Weights of a small sound classifier.
Model: log mel input, norm batchnorm, widths [192, 240, 288].
Training: normuon at rate 0.012, 1200 steps, batches of 64, held-out accuracy 98%.
Data: trained on struck, bounced, scraped and rolled objects made by modal synthesis, 1.0 epochs.
Rows from block 5, named by matrix and row number. Each number is 50 + 12 x the weight over its row's rms, rounded and kept within 0 to 99. All counts start at 0. After the name is the row's rms in percent of the matrix's.
# weight_ih_l0: GRU input weights (gates r, z, n stacked) (model.rnn.2.rnn.weight_ih_l0, 384x256), inputs 0-42
weight_ih_l0.134 101:53 38 62 57 42 39 32 25 45 29 68 35 42 42 36 60 31 38 30 29 33 43 70 32 46 49 60 57 54 54 52 60 27 83 48 35 45 55 57 51 36 32 61
weight_ih_l0.135 101:74 51 39 34 62 51 42 30 36 63 45 34 52 50 67 43 53 56 68 42 61 40 65 42 56 55 71 49 59 50 53 61 63 59 45 43 56 62 58 62 35 54 43
weight_ih_l0.136 095:30 68 33 58 34 56 35 67 62 53 37 43 30 39 43 45 66 56 56 44 53 45 27 65 41 48 31 28 63 62 36 41 41 46 58 38 49 57 51 43 46 49 58
weight_ih_l0.137 107:66 45 65 39 55 33 43 50 55 57 56 43 44 58 28 65 63 52 59 43 68 55 58 46 47 44 50 53 29 52 33 53 61 61 79 51 58 43 48 51 22 51 36
weight_ih_l0.138 110:71 44 37 71 53 39 68 53 51 42 91 64 52 46 36 52 46 40 35 37 47 55 38 39 55 72 67 49 57 41 41 50 43 46 40 73 53 34 66 48 47 44 57
weight_ih_l0.139 090:29 47 65 73 71 61 54 63 31 54 35 57 28 34 25 45 46 61 57 62 50 57 50 38 70 34 39 44 59 54 58 55 49 47 54 52 59 54 54 60 56 55 37
weight_ih_l0.140 101:28 60 37 53 36 58 63 37 48 42 39 61 54 41 46 29 48 53 59 48 59 67 62 49 39 67 46 54 56 52 39 48 40 43 52 48 50 57 49 57 61 40 62
weight_ih_l0.141 098:57 44 67 57 30 63 24 66 51 35 48 85 39 47 39 50 50 37 30 54 58 42 50 18 60 52 65 49 62 47 35 32 60 41 65 57 69 55 53 53 44 57 58
weight_ih_l0.142 100:29 50 43 49 45 63 40 28 45 26 47 75 68 37 75 42 64 48 65 41 56 50 52 44 63 19 39 60 40 32 43 55 54 51 48 77 52 51 36 60 27 48 28
weight_ih_l0.143 099:41 62 38 55 56 62 60 46 38 54 51 63 69 51 36 31 60 40 50 66 54 24 56 52 53 29 30 32 47 36 54 49 63 52 56 63 70 51 39 49 45 67 47
weight_ih_l0.144 109:67 34 51 46 68 58 57 27 50 38 50 70 63 61 30 45 34 44 44 63 47 36 61 44 62 35 43 66 66 47 41 55 45 41 52 70 54 48 53 52 50 67 51
weight_ih_l0.145 098:48 39 50 53 62 39 47 33 56 52 62 55 68 38 49 62 38 34 33 44 34 65 56 42 46 52 57 56 60 64 51 56 45 64 41 26 55 44 86 58 37 31 56
weight_ih_l0.146 100:56 58 63 60 50 42 42 45 56 45 46 61 50 71 30 36 53 45 68 39 49 28 33 56 37 45 64 56 53 44 63 53 48 81 61 55 53 72 49 48 36 85 52
weight_ih_l0.147 095:35 58 47 59 47 55 53 44 46 60 52 55 53 62 44 59 75 37 55 42 40 33 60 40 70 57 33 57 33 36 53 31 61 56 40 42 45 52 44 55 46 41 68
weight_ih_l0.148 101:46 46 42 46 39 72 71 51 35 72 58 39 60 41 52 44 48 45 39 43 54 57 65 42 57 55 59 33 50 52 61 37 64 45 55 53 60 42 40 57 62 78 21
weight_ih_l0.149 108:36 53 29 47 47 65 49 46 35 64 44 79 51 42 66 62 49 34 47 45 50 63 49 81 68 49 60 48 49 53 44 56 63 62 59 42 30 35 36 56 58 52 25
weight_ih_l0.150 097:41 49 32 59 40 56 58 37 53 47 55 42 49 58 53 60 56 69 51 39 61 64 74 51 30 50 36 58 51 40 62 39 28 63 49 40 45 62 38 65 75 62 61
weight_ih_l0.151 095:42 31 61 39 23 55 57 24 38 53 49 35 64 41 67 40 47 70 43 61 42 71 46 22 58 41 45 54 31 51 64 69 38 53 59 59 59 37 72 41 55 61 63
weight_ih_l0.152 098:51 77 57 57 59 50 30 38 69 40 56 63 52 40 32 37 51 52 60 57 49 71 54 58 50 30 44 55 49 49 56 67 47 59 55 47 52 60 67 46 64 49 68
weight_ih_l0.153 098:48 37 43 52 57 57 61 62 38 51 42 63 49 56 58 58 60 58 44 40 61 71 51 47 38 60 44 62 53 59 57 42 55 66 59 57 72 62 31 49 55 41 33
weight_ih_l0.154 112:57 54 59 51 60 51 47 59 44 56 56 43 60 43 62 56 42 35 50 30 66 37 41 33 70 55 81 49 55 57 70 20 62 52 45 34 61 71 50 60 43 50 39
weight_ih_l0.155 098:65 80 53 55 25 55 43 44 51 62 48 60 52 52 36 64 68 49 42 62 34 46 23 52 50 30 70 48 50 44 51 60 52 48 50 68 63 63 41 52 20 52 46
weight_ih_l0.156 107:58 64 52 56 54 44 42 69 42 50 54 41 37 55 31 73 44 51 59 45 70 47 55 53 50 28 27 59 37 55 59 63 60 55 36 50 50 71 71 64 39 37 26
weight_ih_l0.157 102:29 52 50 53 42 57 49 29 75 41 41 46 72 68 49 58 59 45 65 40 45 38 68 67 54 69 48 66 62 42 52 49 28 60 41 63 39 58 75 55 56 69 51
weight_ih_l0.158 085:73 52 44 68 45 43 49 51 44 44 50 39 63 44 60 59 40 28 55 54 66 42 47 54 45 58 53 41 54 37 67 61 47 62 46 47 37 47 50 61 50 32 68
weight_ih_l0.159 103:39 49 63 57 46 55 70 63 53 60 38 47 39 45 34 51 64 55 36 49 45 63 52 33 41 86 57 57 42 41 65 37 44 39 68 56 34 54 50 45 53 50 43
weight_ih_l0.160 099:37 61 21 64 48 52 55 66 53 45 56 41 51 58 49 39 45 37 66 42 22 25 55 54 58 56 70 40 58 59 33 70 47 63 56 47 52 51 64 55 56 59 47
weight_ih_l0.161 094:43 52 40 48 32 69 70 31 36 60 66 38 28 45 39 50 44 58 26 44 43 51 35 67 38 41 56 43 56 48 72 32 70 42 51 42 50 44 56 62 42 48 41
weight_ih_l0.162 101:66 33 59 64 48 51 33 13 59 39 50 49 38 57 53 33 46 41 60 41 55 64 40 48 59 40 41 57 26 55 57 33 45 56 29 57 49 58 56 61 47 58 71
weight_ih_l0.163 120:56 33 52 72 33 62 31 55 53 58 60 45 52 54 64 39 56 39 56 60 45 45 40 38 65 54 56 49 49 49 57 50 51 53 60 37 61 51 40 50 54 32 43
weight_ih_l0.164 102:40 44 57 46 40 33 54 64 40 56 48 62 46 55 63 71 41 53 46 69 50 69 51 43 52 47 39 47 34 34 68 58 49 55 57 73 73 39 65 58 78 77 58
weight_ih_l0.165 097:54 58 57 60 52 56 55 46 49 71 40 55 52 61 50 41 65 41 48 40 37 29 63 74 40 38 67 51 27 61 53 40 39 20 51 34 56 74 28 63 49 55 39
weight_ih_l0.166 098:29 52 56 65 54 67 39 68 45 59 55 77 44 59 46 51 67 35 60 67 69 58 57 41 58 38 42 44 40 50 62 56 53 62 30 67 57 58 63 61 35 55 62
weight_ih_l0.167 102:56 40 47 61 54 51 56 42 43 39 29 70 48 32 56 57 41 47 44 35 53 57 61 37 48 51 36 39 67 42 73 50 67 49 56 47 77 60 76 49 59 48 79
weight_ih_l0.168 099:63 31 58 43 55 60 61 40 52 66 43 54 64 43 21 51 51 50 53 60 47 62 59 55 48 50 58 35 46 50 10 56 44 49 51 38 65 45 34 45 58 64 49
weight_ih_l0.169 096:60 65 67 37 25 50 66 73 55 49 58 65 31 52 62 46 40 61 63 55 49 39 43 57 46 38 50 65 62 63 38 54 34 55 53 63 50 57 39 40 67 46 50
weight_ih_l0.170 109:36 54 66 54 50 60 29 69 48 62 49 38 43 41 32 71 58 69 66 50 64 39 46 60 38 46 55 44 49 46 38 60 60 45 67 70 68 59 69 61 64 42 33
weight_ih_l0.171 109:51 33 54 51 60 49 40 40 60 45 44 34 61 31 54 38 50 46 49 52 55 95 57 46 56 55 36 60 67 47 51 57 61 41 65 44 52 43 60 63 52 47 52
weight_ih_l0.172 108:44 58 46 50 49 58 52 34 58 66 49 68 40 38 49 30 59 66 53 38 42 46 38 25 45 54 63 47 58 63 40 67 50 53 41 51 41 47 73 46 50 60 42
weight_ih_l0.173 110:48 49 33 56 67 35 46 31 43 38 41 56 66 66 28 31 49 43 57 44 45 38 56 49 37 36 46 45 49 51 38 36 49 47 41 41 58 58 46 48 49 51 59
weight_ih_l0.174 090:35 50 60 47 61 54 42 53 63 41 14 50 31 40 48 49 41 52 66 54 28 38 52 45 37 41 40 56 32 68 60 52 28 33 31 39 22 38 69 47 49 60 56
weight_ih_l0.175 088:37 34 45 56 34 65 47 66 37 44 63 40 61 53 50 55 51 59 52 61 38 45 77 46 53 51 40 44 44 45 48 58 51 36 38 61 47 54 35 40 51 57 47
weight_ih_l0.176 101:64 54 56 36 48 69 46 49 43 54 59 51 53 57 31 86 38 51 61 46 52 40 58 43 58 44 45 39 64 53 63 60 60 40 41 45 55 56 59 70 57 39 20
weight_ih_l0.177 101:40 57 43 48 56 76 56 53 44 73 49 46 42 58 38 47 52 60 47 60 37 45 40 35 72 47 69 49 20 50 34 42 59 54 50 71 51 68 51 73 55 60 68
weight_ih_l0.178 099:29 36 47 52 48 66 82 38 40 55 36 52 45 60 44 52 57 35 41 63 56 36 59 61 58 55 31 52 59 59 58 50 65 50 51 39 44 47 37 62 45 49 69
weight_ih_l0.179 103:41 55 49 39 54 73 51 67 37 48 28 46 51 47 66 54 46 62 60 50 50 54 40 59 47 54 45 63 57 40 71 49 61 46 49 55 47 50 44 48 49 57 36
weight_ih_l0.180 117:44 44 60 45 56 44 60 45 56 53 58 21 71 45 99 42 42 44 29 57 72 99 58 61 56 45 49 37 37 38 73 30 38 37 37 61 56 37 57 59 62 51 54
weight_ih_l0.181 101:45 63 61 60 36 88 42 58 53 62 62 56 39 41 70 41 46 58 60 49 54 38 42 57 46 64 55 49 42 61 67 56 57 36 24 39 56 48 44 42 54 56 59
weight_ih_l0.182 097:56 43 43 65 42 31 66 42 43 44 71 64 54 55 56 44 58 59 47 44 48 31 55 64 26 64 47 41 50 50 49 50 53 44 41 46 60 52 48 42 68 27 64
weight_ih_l0.183 110:32 75 60 46 60 39 65 57 23 56 61 72 63 43 50 43 51 66 68 41 46 26 59 49 43 30 55 47 77 53 42 52 48 54 53 80 39 60 79 41 44 55 41
weight_ih_l0.184 098:34 56 43 45 51 53 43 47 52 49 49 55 39 28 68 46 53 43 59 53 53 34 51 46 49 39 51 53 54 55 52 65 57 40 57 64 58 40 45 48 44 11 37
weight_ih_l0.185 109:73 60 36 42 59 54 57 37 44 45 32 59 42 44 38 50 33 67 61 40 41 46 44 48 52 90 73 44 70 60 45 66 23 49 61 64 57 34 49 33 61 27 83
weight_ih_l0.186 108:48 44 51 40 54 25 21 47 52 44 52 39 66 58 64 62 39 43 29 59 49 34 48 35 56 49 51 49 50 55 56 49 25 56 43 46 66 49 60 42 58 51 46
weight_ih_l0.187 096:53 48 51 38 68 38 31 66 61 73 53 54 56 54 57 45 49 19 49 43 50 45 42 70 35 37 47 60 50 62 55 34 55 60 55 65 66 34 46 71 48 45 48
weight_ih_l0.188 106:47 45 54 51 58 49 63 50 29 55 41 37 50 60 49 70 53 41 39 62 46 21 40 49 69 72 51 50 66 41 62 56 34 69 59 39 38 45 64 35 36 64 32
weight_ih_l0.189 097:39 31 69 34 46 42 53 39 53 46 49 45 38 52 71 39 40 51 46 53 30 34 39 43 52 63 26 47 27 43 41 43 23 50 66 54 53 49 62 20 63 65 39
weight_ih_l0.190 109:67 48 51 43 51 51 53 48 49 57 40 66 56 60 42 59 38 45 48 25 43 50 33 44 33 55 48 28 71 55 40 51 42 54 51 66 38 44 50 60 52 47 52
weight_ih_l0.191 093:40 40 52 59 45 44 50 68 48 40 77 40 64 68 60 49 48 43 38 42 76 27 39 56 40 54 45 56 57 36 53 47 57 62 53 64 62 34 44 45 52 41 54
weight_ih_l0.192 103:43 55 39 45 51 56 39 44 46 65 60 47 65 41 82 26 38 52 54 56 46 60 42 44 55 77 48 53 26 59 50 57 28 67 49 53 44 46 55 52 30 18 70
weight_ih_l0.193 103:47 47 34 56 44 50 54 62 60 55 39 59 48 50 53 61 55 42 34 70 46 48 54 53 43 67 55 49 52 51 41 43 57 43 53 47 44 45 56 28 52 32 52
weight_ih_l0.194 103:54 54 18 60 39 54 62 47 45 40 53 44 43 41 62 59 59 57 49 53 37 45 51 62 55 60 58 68 58 41 55 79 47 44 63 34 65 54 46 43 67 68 40
weight_ih_l0.195 097:32 45 54 64 61 48 17 50 53 57 30 58 57 54 46 41 48 43 54 45 38 52 38 35 40 52 42 52 52 45 46 48 37 34 56 34 53 69 36 45 58 79 53
weight_ih_l0.196 111:26 40 43 48 58 65 63 41 45 54 42 33 65 51 56 32 38 51 50 71 68 48 70 36 60 56 34 39 49 47 37 47 39 69 62 47 40 49 42 47 44 39 57
weight_ih_l0.197 109:41 35 43 42 52 65 61 41 48 83 62 57 66 49 66 32 46 53 64 57 56 40 45 58 60 74 55 36 37 29 56 42 61 58 36 50 30 36 61 45 35 52 78
weight_ih_l0.198 102:51 22 45 47 64 81 49 54 65 27 43 49 45 54 52 36 43 47 23 46 37 45 65 31 47 37 57 58 44 61 50 59 64 44 59 48 57 60 58 59 56 50 57
weight_ih_l0.199 096:33 43 42 53 52 47 50 64 55 46 80 51 50 65 64 57 49 48 68 38 34 48 47 43 72 45 38 42 42 18 46 44 60 54 56 50 48 49 24 57 71 57 29
weight_ih_l0.200 110:54 49 35 61 42 51 63 53 55 53 42 50 54 48 30 47 48 51 21 44 59 33 46 67 47 44 44 58 48 65 50 43 43 49 46 53 53 64 62 54 43 32 53
weight_ih_l0.201 104:54 50 61 53 50 55 56 40 50 63 65 64 35 58 61 56 70 49 51 42 42 37 37 60 54 71 69 50 51 58 64 43 44 58 48 58 69 57 44 61 52 57 55
weight_ih_l0.202 111:45 36 51 60 60 51 46 26 50 52 79 54 71 45 38 46 56 48 74 48 45 34 36 50 52 51 51 47 42 51 42 41 65 69 48 55 55 57 50 50 42 54 35
weight_ih_l0.203 101:54 58 60 43 49 64 35 52 56 46 52 33 58 63 63 61 43 51 49 44 54 61 50 52 55 36 49 49 30 54 61 61 27 63 32 45 56 66 67 27 56 50 39
weight_ih_l0.204 095:57 51 52 28 56 42 38 51 45 46 26 50 33 36 54 59 51 32 36 55 57 23 41 46 42 54 41 42 61 59 55 54 35 38 46 43 37 69 64 48 36 42 59
weight_ih_l0.205 099:44 36 74 37 42 64 57 49 65 41 36 44 44 65 49 58 72 54 52 48 50 52 56 44 39 51 57 41 41 50 50 47 68 72 38 41 64 68 38 44 48 49 46
weight_ih_l0.206 104:68 53 35 48 26 31 60 51 67 41 66 41 32 58 50 64 27 45 53 44 36 48 61 54 59 56 31 38 71 49 60 53 39 67 41 56 16 36 45 30 59 52 57
weight_ih_l0.207 097:40 52 58 50 35 76 72 57 42 71 11 53 47 50 65 44 61 50 73 59 52 44 40 65 60 64 58 55 56 49 50 72 69 49 41 45 42 50 52 58 38 52 44
weight_ih_l0.208 095:44 77 47 44 47 57 60 69 46 62 34 39 55 44 37 36 60 61 50 54 57 43 45 51 62 59 23 49 56 37 58 40 55 49 48 36 61 45 35 47 58 45 47
weight_ih_l0.209 101:50 37 40 56 72 91 43 29 66 40 52 32 40 55 62 69 34 56 46 52 50 33 46 38 51 64 41 63 60 58 57 69 39 53 49 47 41 50 27 52 43 67 52
weight_ih_l0.210 110:38 42 51 65 62 47 46 63 55 35 60 64 44 61 65 41 44 48 34 66 57 57 36 58 40 49 58 60 55 49 42 38 66 61 57 70 60 40 43 46 54 51 51
weight_ih_l0.211 097:56 53 56 39 31 64 49 57 54 52 65 62 73 51 46 58 49 52 46 27 61 50 48 56 60 53 37 64 48 58 51 48 17 46 34 61 74 57 42 56 49 72 39
weight_ih_l0.212 103:50 43 59 39 36 38 53 52 39 45 42 45 49 51 54 62 36 58 44 52 42 48 50 43 52 44 72 69 59 72 52 52 37 49 57 55 40 70 43 42 50 44 49
weight_ih_l0.213 099:55 50 37 35 51 58 50 44 42 44 38 61 42 44 58 40 50 49 41 65 57 50 47 37 41 27 39 59 59 60 44 52 60 62 50 48 53 36 46 36 50 47 77
weight_ih_l0.214 093:76 57 56 29 52 52 51 29 42 59 61 46 67 37 61 48 59 46 57 50 42 70 41 44 55 48 43 54 41 49 59 45 51 62 71 56 58 44 68 49 41 49 41
weight_ih_l0.215 095:59 55 53 51 40 65 39 48 51 48 48 36 21 50 41 53 60 48 47 63 57 59 49 35 35 52 61 53 63 68 71 57 55 51 40 50 47 48 49 28 34 53 53
weight_ih_l0.216 105:46 62 23 31 51 55 44 63 58 62 48 53 48 59 58 39 44 48 61 38 51 30 38 52 59 36 44 50 53 57 58 53 53 33 40 53 22 60 52 55 44 50 48
weight_ih_l0.217 093:63 48 50 60 56 29 66 55 47 46 38 61 53 35 47 38 46 57 27 43 28 42 48 68 36 55 61 45 64 42 50 56 43 71 51 32 50 46 43 45 54 44 37
weight_ih_l0.218 110:57 52 48 57 59 54 66 50 49 56 54 53 62 64 32 68 56 34 68 51 39 37 42 66 51 45 64 35 58 55 60 49 52 51 51 51 45 39 31 49 47 60 37
weight_ih_l0.219 099:51 42 56 48 37 38 60 42 50 63 55 46 45 55 40 66 46 51 50 48 28 31 36 55 52 45 31 60 57 57 58 30 65 49 45 32 44 36 48 52 32 50 48
weight_ih_l0.220 096:19 36 44 60 61 34 63 64 53 80 58 54 62 35 37 66 52 53 36 41 42 56 54 53 31 65 26 40 36 21 54 53 69 47 59 54 56 66 56 49 63 65 57
weight_ih_l0.221 103:49 53 38 29 44 45 27 56 41 58 51 60 35 46 55 55 52 47 39 54 51 54 31 25 32 55 32 39 61 40 47 47 80 50 41 76 49 53 62 49 44 38 52
weight_ih_l0.222 095:58 47 46 58 46 46 38 73 37 67 47 48 54 30 47 49 56 52 45 23 34 58 60 59 53 50 56 20 62 46 55 43 60 73 52 50 52 37 62 59 51 43 73
weight_ih_l0.223 099:64 63 49 51 49 59 56 42 60 32 44 47 48 56 57 47 41 35 59 39 57 56 46 66 74 64 58 50 75 41 50 62 43 66 63 65 46 46 58 27 45 56 54
weight_ih_l0.224 103:30 55 44 38 51 45 74 55 41 52 44 64 58 55 64 58 55 53 32 51 43 39 30 61 37 52 44 56 60 53 63 27 54 68 58 51 55 40 53 53 56 46 76
weight_ih_l0.225 096:41 46 54 29 40 50 48 64 53 59 53 74 55 38 50 69 61 42 36 53 48 53 40 40 57 33 55 61 62 53 51 55 64 35 37 53 54 44 31 64 51 65 48
weight_ih_l0.226 084:37 59 44 55 55 30 39 58 39 54 52 90 73 40 44 78 41 46 59 34 38 21 57 43 59 60 53 47 41 71 45 42 56 49 52 79 30 36 68 52 64 46 72
weight_ih_l0.227 101:37 66 36 62 42 59 52 40 56 44 70 38 43 34 26 69 54 62 38 52 50 21 36 48 36 53 39 56 61 44 40 42 47 37 40 54 31 55 48 46 43 53 61
weight_ih_l0.228 097:25 75 57 30 37 48 66 58 45 68 60 64 50 61 37 78 60 27 60 56 69 36 47 53 50 56 48 53 64 54 56 31 90 42 45 41 52 50 70 51 59 60 55
weight_ih_l0.229 095:33 43 38 49 46 35 50 44 50 45 50 80 69 41 47 40 45 46 60 42 55 69 42 37 28 68 49 58 39 57 45 41 37 38 49 38 36 57 54 63 53 51 71
weight_ih_l0.230 098:53 62 49 48 37 52 46 41 30 58 52 38 49 50 63 34 57 44 42 47 34 59 46 62 59 62 58 50 54 50 61 58 54 68 29 40 47 49 47 52 40 40 36
weight_ih_l0.231 103:26 50 58 55 39 61 55 36 46 54 39 69 32 35 27 49 42 55 28 42 59 41 38 41 48 50 51 43 44 27 50 39 52 75 45 44 39 50 41 35 48 74 61
weight_ih_l0.232 099:40 41 39 60 46 61 35 23 51 53 64 38 50 52 51 57 32 45 55 57 34 34 63 41 62 62 30 50 56 49 60 59 24 42 27 42 46 41 41 49 46 51 58
weight_ih_l0.233 100:51 55 53 46 55 39 65 52 55 35 72 44 49 43 47 74 26 50 45 46 55 54 56 59 37 48 24 57 53 63 61 59 43 46 47 64 49 45 43 34 33 63 49
weight_ih_l0.234 094:45 58 47 59 48 56 49 36 60 55 55 54 35 47 27 51 43 58 59 72 45 34 58 61 75 42 48 46 48 56 47 56 71 61 45 55 38 59 72 43 53 56 65
weight_ih_l0.235 092:65 50 48 58 44 54 38 40 55 57 64 43 50 32 62 52 37 51 47 49 68 34 36 74 54 32 46 64 62 34 55 58 40 39 76 52 36 59 20 59 68 49 35
weight_ih_l0.236 106:56 41 39 37 63 62 62 54 59 41 51 52 56 46 47 33 31 36 33 54 35 53 48 28 50 57 69 65 38 50 41 47 51 30 38 55 50 53 76 39 54 44 47
weight_ih_l0.237 105:56 55 50 33 52 40 52 55 33 67 33 60 54 40 52 64 55 43 72 43 63 60 74 33 62 59 34 36 75 53 57 37 73 64 57 56 52 54 41 73 55 68 55
weight_ih_l0.238 105:65 34 25 58 50 58 69 57 38 68 52 59 79 54 71 35 34 35 35 36 75 45 67 57 53 65 64 37 33 61 45 65 40 65 65 50 46 52 49 47 48 65 59
weight_ih_l0.239 103:62 54 66 62 52 71 37 35 63 56 54 33 52 57 63 43 63 43 47 57 36 47 56 38 39 43 46 57 61 52 72 39 40 49 44 53 53 58 50 45 47 81 46
weight_ih_l0.240 112:56 55 45 66 45 65 63 48 29 46 54 43 50 31 58 35 55 39 66 68 60 30 68 50 42 54 59 45 50 61 24 70 42 43 52 53 66 45 33 64 46 23 43
weight_ih_l0.241 094:21 47 66 56 55 56 49 66 52 50 84 59 56 69 55 33 64 44 69 41 54 57 35 57 49 52 48 38 40 40 50 44 56 50 57 57 46 59 56 55 53 57 67
weight_ih_l0.242 089:38 83 44 43 67 27 47 50 56 38 41 54 59 36 34 55 51 60 45 58 61 50 32 62 47 52 51 43 65 63 53 45 34 43 44 28 37 47 43 56 54 52 68
weight_ih_l0.243 098:53 47 56 38 51 56 55 35 29 55 53 43 66 46 41 40 47 61 32 65 61 34 73 57 59 52 66 56 70 47 38 22 65 37 27 55 53 40 62 55 56 78 59
weight_ih_l0.244 099:42 66 45 57 40 59 56 16 45 44 43 55 27 35 52 60 42 54 75 59 49 47 64 50 74 53 49 47 70 44 48 52 35 37 52 52 66 34 60 28 50 53 55
weight_ih_l0.245 095:60 42 48 31 58 44 28 64 53 46 55 44 40 38 50 68 44 54 44 49 59 66 58 47 45 38 63 25 50 48 76 69 53 37 39 37 56 46 23 62 63 56 39
weight_ih_l0.246 099:52 86 62 34 36 44 52 30 41 41 36 44 33 45 63 63 57 55 61 55 68 60 59 82 59 43 47 43 62 56 57 62 79 38 40 59 40 49 45 69 51 54 61
weight_ih_l0.247 114:42 50 43 48 51 50 60 37 45 59 57 44 46 52 45 53 56 54 39 36 50 47 50 44 53 59 43 52 53 54 64 57 59 45 45 60 57 48 59 68 63 49 45
weight_ih_l0.248 089:42 45 58 64 53 40 42 60 52 32 54 41 59 61 42 53 67 44 38 46 60 45 63 40 56 49 58 63 43 61 73 59 49 46 37 38 45 51 33 41 32 66 55
weight_ih_l0.249 097:48 66 56 45 54 53 62 53 54 53 43 54 55 64 36 68 55 48 58 26 54 55 56 71 48 55 74 49 45 40 45 38 39 35 61 46 40 58 39 54 52 52 55
weight_ih_l0.250 104:53 55 62 67 48 55 35 36 51 30 59 60 39 40 25 66 78 55 72 50 38 48 50 74 28 79 76 48 44 51 35 09 57 41 55 55 53 66 69 55 63 34 57
weight_ih_l0.251 099:57 41 43 52 34 74 62 59 45 48 68 55 65 39 48 67 59 56 48 46 62 51 61 43 54 46 47 64 26 37 59 45 52 46 61 45 52 33 36 63 37 58 29
weight_ih_l0.252 105:72 39 73 40 34 36 45 66 54 55 37 53 53 54 63 56 54 57 74 48 61 58 32 62 47 42 54 48 40 37 52 43 55 53 39 48 48 49 42 51 50 66 47
weight_ih_l0.253 100:49 37 59 36 44 44 48 47 49 50 66 47 37 40 64 53 31 45 57 40 32 69 42 58 59 67 38 26 68 49 54 52 56 77 52 24 45 51 46 50 51 61 37
weight_ih_l0.254 100:49 49 34 53 42 44 47 47 58 53 69 57 48 57 23 56 40 54 81 52 63 51 53 51 49 37 29 51 82 73 48 55 67 54 52 48 58 47 53 53 64 42 69
weight_ih_l0.255 098:64 65 50 52 55 40 68 54 29 63 64 46 61 55 58 47 71 59 50 44 57 49 45 59 73 50 61 46 54 46 50 26 57 68 60 61 48 40 41 31 50 47 40
weight_ih_l0.256 097:27 71 40 47 35 47 46 62 57 54 49 36 39 42 39 32 53 59 63 67 53 49 53 38 58 47 56 42 68 55 57 43 59 51 42 58 46 39 55 42 35 31 55
weight_ih_l0.257 097:44 00 41 54 54 58 49 57 33 41 53 59 55 41 23 55 60 50 61 53 36 36 29 52 51 51 43 56 38 61 44 30 46 64 47 66 39 41 46 48 61 59 66
weight_ih_l0.258 094:57 37 00 54 41 36 44 32 56 36 55 48 57 41 47 61 47 47 49 59 38 53 40 55 52 53 22 53 69 58 40 63 53 49 48 42 42 57 72 53 46 52 62
weight_ih_l0.259 088:20 57 54 25 45 69 61 52 36 56 59 51 43 32 52 34 54 44 46 66 68 52 46 66 47 60 47 70 52 64 48 51 47 68 45 51 34 49 62 37 46 37 43
weight_ih_l0.260 096:69 34 52 60 11 56 52 51 52 70 47 73 54 67 48 46 43 55 32 43 38 23 65 51 47 54 36 50 34 38 44 48 56 48 61 51 51 47 40 50 49 68 34
weight_ih_l0.261 095:73 29 56 52 30 49 62 58 58 50 44 26 36 54 64 67 41 48 44 53 50 52 34 50 66 38 55 50 19 27 51 43 45 45 75 62 52 39 49 49 59 69 66
weight_ih_l0.262 097:40 69 49 58 42 58 19 46 54 60 46 78 30 37 52 66 53 35 65 69 50 49 27 69 56 63 49 53 58 51 52 42 56 42 55 45 44 64 45 50 56 66 31
weight_ih_l0.263 097:56 49 63 40 56 68 55 23 57 52 51 80 58 49 50 27 56 68 50 64 44 79 32 39 39 48 73 56 45 66 31 44 63 49 52 32 45 54 61 62 56 51 50
weight_ih_l0.264 088:67 49 60 56 68 51 55 46 00 59 65 60 55 50 54 45 60 59 52 58 49 58 43 52 39 39 41 52 39 44 41 44 46 35 57 40 72 66 47 33 50 55 37
weight_ih_l0.265 104:41 66 71 55 31 61 45 64 45 06 68 69 64 66 30 66 56 54 80 57 63 57 66 63 36 58 56 39 44 43 56 40 43 56 48 27 48 59 45 60 59 34 52
weight_ih_l0.266 105:59 50 59 61 37 66 42 68 65 53 31 45 31 46 54 39 36 60 49 50 43 51 31 38 47 53 52 55 44 62 63 69 41 50 57 62 56 46 45 41 55 72 60
weight_ih_l0.267 089:25 68 39 40 32 42 52 34 53 31 52 21 65 70 14 54 39 47 47 44 34 32 63 45 37 56 51 52 62 32 52 46 36 45 49 48 48 63 47 48 51 46 52
weight_ih_l0.268 104:36 52 60 69 50 66 51 46 65 49 45 56 24 52 58 75 43 47 47 40 66 52 53 60 29 52 44 36 55 47 42 68 41 59 51 42 53 41 61 55 46 52 43
weight_ih_l0.269 089:54 39 42 52 48 44 55 56 62 37 80 54 35 00 41 69 34 60 54 58 55 43 51 70 44 37 31 59 67 32 73 41 47 33 38 60 47 63 46 57 62 71 38
weight_ih_l0.270 097:37 36 43 51 47 84 28 59 49 64 60 38 55 33 20 31 26 52 36 56 55 48 35 45 51 58 51 50 53 54 77 47 49 43 59 59 55 54 43 39 51 47 33
weight_ih_l0.271 099:40 59 54 44 41 29 50 62 49 60 71 42 52 46 63 12 76 57 60 53 70 58 45 44 29 55 41 62 52 49 61 64 48 48 54 57 62 39 24 54 79 44 70
weight_ih_l0.272 100:48 31 43 44 50 64 55 24 62 50 49 43 41 41 73 21 10 40 51 48 53 50 35 50 69 34 61 56 41 60 64 57 59 43 57 45 52 46 43 61 50 65 28
weight_ih_l0.273 097:45 39 41 34 50 68 59 62 40 71 61 57 57 52 86 56 34 17 51 57 38 48 51 53 41 55 60 46 26 56 64 56 66 38 40 42 25 35 73 36 40 39 62
weight_ih_l0.274 089:33 64 49 44 47 52 51 41 50 60 35 71 27 33 25 59 55 56 37 51 44 26 53 68 56 60 39 38 39 40 32 54 75 66 46 47 30 62 56 61 35 51 70
weight_ih_l0.275 098:55 47 44 63 48 49 39 42 56 48 39 74 65 23 70 24 58 64 36 01 45 55 39 54 45 48 45 58 25 54 42 44 71 36 65 40 30 39 57 34 62 73 58
weight_ih_l0.276 102:76 54 57 69 43 56 41 55 37 51 70 58 79 51 62 46 63 48 39 52 01 52 40 72 34 59 54 40 53 50 46 50 70 60 51 62 39 49 37 59 48 52 59
weight_ih_l0.277 093:40 51 51 42 47 64 50 54 31 39 46 46 47 43 66 59 50 37 58 45 62 24 67 44 53 57 35 43 56 54 41 51 58 43 44 44 56 58 35 48 43 39 88
weight_ih_l0.278 094:41 27 48 54 53 56 53 60 53 42 38 48 68 50 59 49 61 47 43 50 65 40 03 43 43 36 52 55 30 51 44 44 57 51 50 73 54 44 48 45 56 52 34
weight_ih_l0.279 100:72 33 61 49 38 47 69 52 51 52 62 27 60 43 78 44 60 44 60 57 43 62 39 35 56 58 56 56 46 50 56 43 42 45 66 59 42 30 34 54 77 35 62
weight_ih_l0.280 093:50 35 70 46 60 53 43 65 61 41 52 62 74 50 74 20 57 58 71 52 55 50 48 61 00 48 57 54 60 59 49 48 35 34 46 56 61 52 68 89 53 49 47
weight_ih_l0.281 092:39 44 38 45 65 57 59 55 62 47 28 45 44 41 59 36 64 46 44 41 58 64 34 42 45 00 50 51 80 51 56 80 30 44 50 53 66 38 69 64 65 54 62
weight_ih_l0.282 102:62 45 46 44 55 61 49 39 52 71 87 27 45 58 45 59 38 50 55 42 55 56 39 42 59 54 00 46 39 53 49 50 46 43 47 59 63 49 61 56 37 52 47
weight_ih_l0.283 094:34 45 53 37 70 50 48 42 59 48 47 57 35 60 43 33 44 54 37 55 30 53 51 37 69 50 36 09 62 70 40 36 46 59 66 59 67 44 52 48 70 73 51